From a checkpoint of a small sound classifier.
Model: log mel input, activation elu, widths [128, 128, 128, 128].
Training: soap at rate 0.0024, batches of 64, held-out accuracy 98%.
Data: trained on synthesised imitations of 52 everyday sounds, one a clip, 39062 training examples, 3.8 epochs.
Rows from block 2 of a small sound classifier, named by matrix and row number. Each number is 128 + 24 x the weight over its row's rms, rounded and kept within 0 to 255. All counts start at 0. Numbers have three digits each.
Before each channel's rows are labels from the 100 clips, of 14976, where the channel reaches its highest value: "strongest on" is what is common among them. Only what is clearly more common there than usual is listed. The data: synthesised imitations of 52 everyday sounds, one a clip. In brackets: how many of the 100, against the usual share in percent.
# conv: width-5 conv, stride 2 (model.blocks.2.conv.weight, 128x128x5, each kernel summed), inputs 0-127

strongest on: clipping (58 vs 8.2); text has "clipped" (58 vs 8.2)
conv.86:141076137145099119132121126086128132145124144109138138143118176130128148122119105105157156115144125109095139141135171123090109160132130138158146091178116094092125130133100119145133117123111132135129120164121094153146129106137085162145101108126117124119109056117071170178121144170136115138134168165131115112144137101152095114140185134111116118117145100106158170112125149189112106123130

strongest on: frog croaking (28 vs 1.9)
conv.67:128140103148143106141105165133119122137134139062127141175113122138132118129155132155139134113099143132154133112088159110126132150150122152183107127081161144161135130134244121088095126149119106122115134141122071120149124107119083115122150130147128117096109106116147116070119144134130117114130115131161114142124114114134107139126105111127128130096087102158125124117127148095126062125109

strongest on: people (34 vs 15.2); clipping (25 vs 8.2); text has "clipped" (25 vs 8.2)
conv.62:083110100045129126131144127129122140108098111141119184101156145122133138145092110116078111107104155146111153151137144118113144058146142150093131118148138141129112120085125120116102119114132134132139124093175112127120132115150134109123144127115148143092120086062151114145125123130146128135170132163113184093154155135110116125111108112071137132134118154124185123134135159143116130089127

strongest on: household (50 vs 18.9); coin spinning (31 vs 1.9)
conv.27:106113092059161129138145146145099153135109140128123144185126127134139135104140134138127148144130124102134106119117127152142125183138124123175121122145119117099122131124151118123124127081148100112131117147095053138129146116117069165128095126178136098129115097093131185151096102118097140127145093107073117134117155125104131122136125114126121125116150124155146130160080135101185086138139

strongest on: clipping (36 vs 8.2); text has "clipped" (36 vs 8.2)
conv.41:128118123132132125168152156131179108116149082143122115127169119147135132114121155108113122135120118121128053136154129132119141151136123094101160136151135138126142111129133156155099102135174115108112138135173137113120161116118105103157110103121109126145156238153138146153094113120125116120081175155131134134184147123133123140094102178113165126131122114107156129122143133167146150117118

strongest on: machines and effects (50 vs 21.2); laser zap (34 vs 2)
conv.116:137131106125119127133083109119087119144142136105119161122120096147153132148132138141133143117123074109110133137140137157161127060129127096159144160120172130205141120107074131110123127133124135120122163118104045130124133129098102157128176161138120132082139125171184119145143169152114124167125124119127149149153104154104096140101138107154134130142122115139101143150105135092114128126125

strongest on: clipping (42 vs 8.2); text has "clipped" (42 vs 8.2)
conv.110:163123124124125146123070147094155112159163109101124096152127120141134098123091106087154127128137085115108163129113137130112128160111111156138158084151159135122155146150146138120170133179139134119140100141100162133142100126134150095128148112093087090140126186141195126091154133133174109147128110133125122157124118126112097154103143150103166132144159132132122119100061118140122137136150

strongest on: clipping (62 vs 8.2); text has "clipped" (62 vs 8.2)
conv.72:139138149156096158128137150144132120123161119131132138132139181120136128125140152102146137136092089135133118129130131149148143123105122126124159162127116111112151116113138120112101139137153111206122142152103188127160187115104114075134137138168120084147092146101142134136138129117165122120136125126144100130136147128222131175087172113088159127139131168115120130108166125152105114105136

strongest on: people (36 vs 15.2); clipping (35 vs 8.2); text has "clipped" (35 vs 8.2)
conv.61:141108179143113115126101140074147217136124121145097160116137130126123128120115151124173139137142107132174169095132193131119128140094143183105147091147123137154128081142139129112137105115104138148113110134189126109141137123139100098103129167113101164174104128118108143159137138120169135087118104127115095134127122121130101134128111124124146136090106127104164124150111123145114122132173

strongest on: people (73 vs 15.2); speech (33 vs 2)
conv.73:133119154141118135100155174116139137162133119157163140160146174116123131141119112144154134122143153139139131140116128143092134137129110145171139083157124126099153113051188112120174131129122107125105129112059170094124133132085142139133142109152102131130129135163137169184096160123169134141076123130148103133137163114128098122121171154093121129124136119119091128107135127115145123130081

strongest on: nature (67 vs 13.6); water drop (66 vs 1.7)
conv.114:091119154150104128175158123129132123125114132095166132127118149153112127105153157103133152128096218142170119099116139103093109147145129111150155121118140166139127097107184149131134140093114104123097138138158112142135094160176107122125115145137113196150119098120140155160149124123178147166146094133150098129124153115139130149125109078114101130123134137128142157125072120126130129133154

strongest on: footsteps (46 vs 1.9); people (46 vs 15.2); knocking (27 vs 2)
conv.64:154147140150132143128101126122118139191131141143120110158142142122145134120097143110119142132099106138150121093090136141062134125099111171128130093112144167113113108108160134073165161131133125143152123107118134137137136186104117152145099165128134159140131033115168136139133137106128132131142107142177124133129071124134153133144202131129111137102149128128117122133114137157139096103135

strongest on: people (36 vs 15.2); speech (32 vs 2)
conv.24:123086114137115124131155140117141121044151119146128140094116118147107107148117120165084111120111100164114125163108141117129129088132129071133129153115118140138129125114129137167119151134104149130134128130145145122109137123158196100138152084089147078089148139091198126112132124113107143141133172187152124127141149117171129127112109114123156127146115093128121133154172140164127138116104

strongest on: household (50 vs 18.9)
conv.104:156121093104165121115174123141142148192134122103095153117197145133159124158152107091132140122094104110129132129074142161114142122127171077146137201153125129114122148131101132139092125148131098139123175141153121123121169129136095142110115147142166107129116125157136128100157125110107128136133122104124141150143157179151104186102113136151150124128123158116116148108160131145105153144125

strongest on: water drop (40 vs 1.7); laser zap (30 vs 2)
conv.74:122084118120131133189113126190109148111148105084124130129104120154121127142174145112120124147148134131098111125182136137136134107117126146126136177117114125130143148145097153145103164121149146128133136111221114126074136144237140122151099128113115161122122145122136121121171141165126108141135130113126183113123159117159106138133137118140135135127155143123119132129107123156145123119128

strongest on: household (46 vs 18.9); frog croaking (27 vs 1.9)
conv.46:123123074101182128122170126112113132077119114125133177121111162117101134118107117142104119128160103123124119143161133137135122097149137116197139120106118114108129151132161109124155103139130134131123112117139042109164116129140110143156119123117117145107118141034130140173117093104095132169126129139078118138130096113134164111120081117119115120141152135123158155130127137126127086138123

strongest on: people (40 vs 15.2); footsteps (30 vs 1.9)
conv.52:107145116150118104171101125134159149124178101061177102159141143133136135114139133103171162132114120127139118151122143120120134139095130144146128178115141165156119126100129122158136111128104135151155124136108079125139165146090160092118150143153123134128147202127148134139139123145110110152136186149132142131100125110184111114121162127172132120113135122131102136142116102208119146145133

strongest on: clipping (68 vs 8.2); text has "clipped" (68 vs 8.2)
conv.71:097115132160181128123133125101116129131160110149105144149136203131153127144125110150090137127224112147135169121136130120130115176164141165128121105122127126151152127081144128129140132088127128139156111127111098150111136164113151120119157127101140139091169099126151083141134103135151106136170126182135131109159128139115167135135107130105130128115148082111134134110104162115149139078125

strongest on: laser zap (27 vs 2)
conv.94:099145154111105126155080138124141147091137132137074092109130095110104109116096120125080125147168148157134171136145121112078114115148134149098172091125110123164121152169151118127132111115124130126152110168134128132121088126137129136122148121114122204148138142087147090117153143156126149113167125159108116133138097125142099121126163087123156107155184139108159133127176137145152122163129

strongest on: nature (35 vs 13.6); water drop (28 vs 1.7)
conv.85:115153139141144147136101154101124113122135130124132102120102125120139138104116104107107154121136160158135167129103119093128107220123122119151114128128118142101129082138126135149100116124144139154154103131102118142110150171116118136120123133134124065122157099089054111154124121154147103073120068141065137135148159123109116148152128139114134134107153129140165121115111165126102074100132

strongest on: knocking (25 vs 2)
conv.18:108164088094138131134096147090126138099150057158133158125115119124125115138173109112169121145162149125109132115074128140117122131123134131128137122107125141128129124123144128206143129122110138125151101122117140129104118145111173103181149122132126097112148191133158093098147129165124157173182121129150149108123084129128147126099132112123136115121158099140114129088104128173105124177113

strongest on: clipping (50 vs 8.2); machines and effects (50 vs 21.2); text has "clipped" (50 vs 8.2); mains hum (34 vs 12.8)
conv.81:168139091106125119113184176124200133122121109172128132110170139130157124112134113146133131106137130171125098129073134130091132130083118091122139113141116132075146148135113126142161132129127130117126126122114173122091143135104170136159102142142166079137118133104131124102111131090110116133113124132176118101122181128148089119085123161113124129141152156127084132114128124163115183139110

strongest on: creak (30 vs 2); frog croaking (26 vs 1.9)
conv.66:132144106071162139111154124123122121074151192147113155113152134106125126119189115152135125133084132131136119113135125131124122127149131104150154136123123127146128099134194135137167120138140125128130122109145131119107134119122124125121141111116135108136131138194101127113113123114118111139137237137170107128158131122070147115121125120132129135102108157139197142105113154132134175134088

strongest on: frog croaking (28 vs 1.9); doorbell (27 vs 1.7)
conv.120:120114150144133122174112163116136119123113140121120137159119141128120122099122139134120145129102108132142098146136112096144153141126132133166104142127137135081120154126140132132149128111124150143126111138147125142117111117119138104108156113100117255140122139147124111144129138127129129241130145131158189136146128116122149116132124146081115134118114108129151125133148161130147136125146

strongest on: clipping (70 vs 8.2); text has "clipped" (70 vs 8.2); text has "noise" (51 vs 24.2)
conv.124:122191132126127135126149144111119136136171152152103143127117145129127122117142104092231138120163129128116127111154124127107128103162124130118146107103119165114120117130143145138131116099127124099147139122104123130134122153146159143143079128138130114104144116143093248098119147138176149130148141141097108103123138135122097096155184120128127140130141111114136129113091131140168151132142

strongest on: people (54 vs 15.2); clipping (26 vs 8.2); text has "clipped" (26 vs 8.2)
conv.109:158132096118151111143118096171111146118153150109137132149131112123129138127137113120136148142113122153127127122144129154169101192082136133093131105132081147121132120171123125125128103091131157128139114109137162135160134129128170115117117145108095167150093130055094131071103111144104101090127130134139192136122098091141167148110174100102133126120126122147167127109131117179122097109156

strongest on: household (53 vs 18.9); typing (40 vs 1.9)
conv.92:122146100189083128162119150119116100100105117145123130113138072128136115119089119098141088129147066079104182149150152131098111187124124133117149112149112117141119155136132119106206144078144124103130137142093140137148141144117124116131116134134135124125150124095114132124128117126132103144120103142074133102132101110147125100089133136105116110106157128101103129097140095169128073138118

strongest on: frog croaking (38 vs 1.9); creak (25 vs 2)
conv.99:141103147160129129147136126125105136138108126126132125151105123120144135101143138132132131126130084118119136146080098156130134220124125132127130132129116118119127120255150110126201146103120124139148126120113127131171126120106145142136110125147128178123116134167081113150096105145133138142102158142128126107172139087116143142152133124144129113105126138144119110152128131086122130090141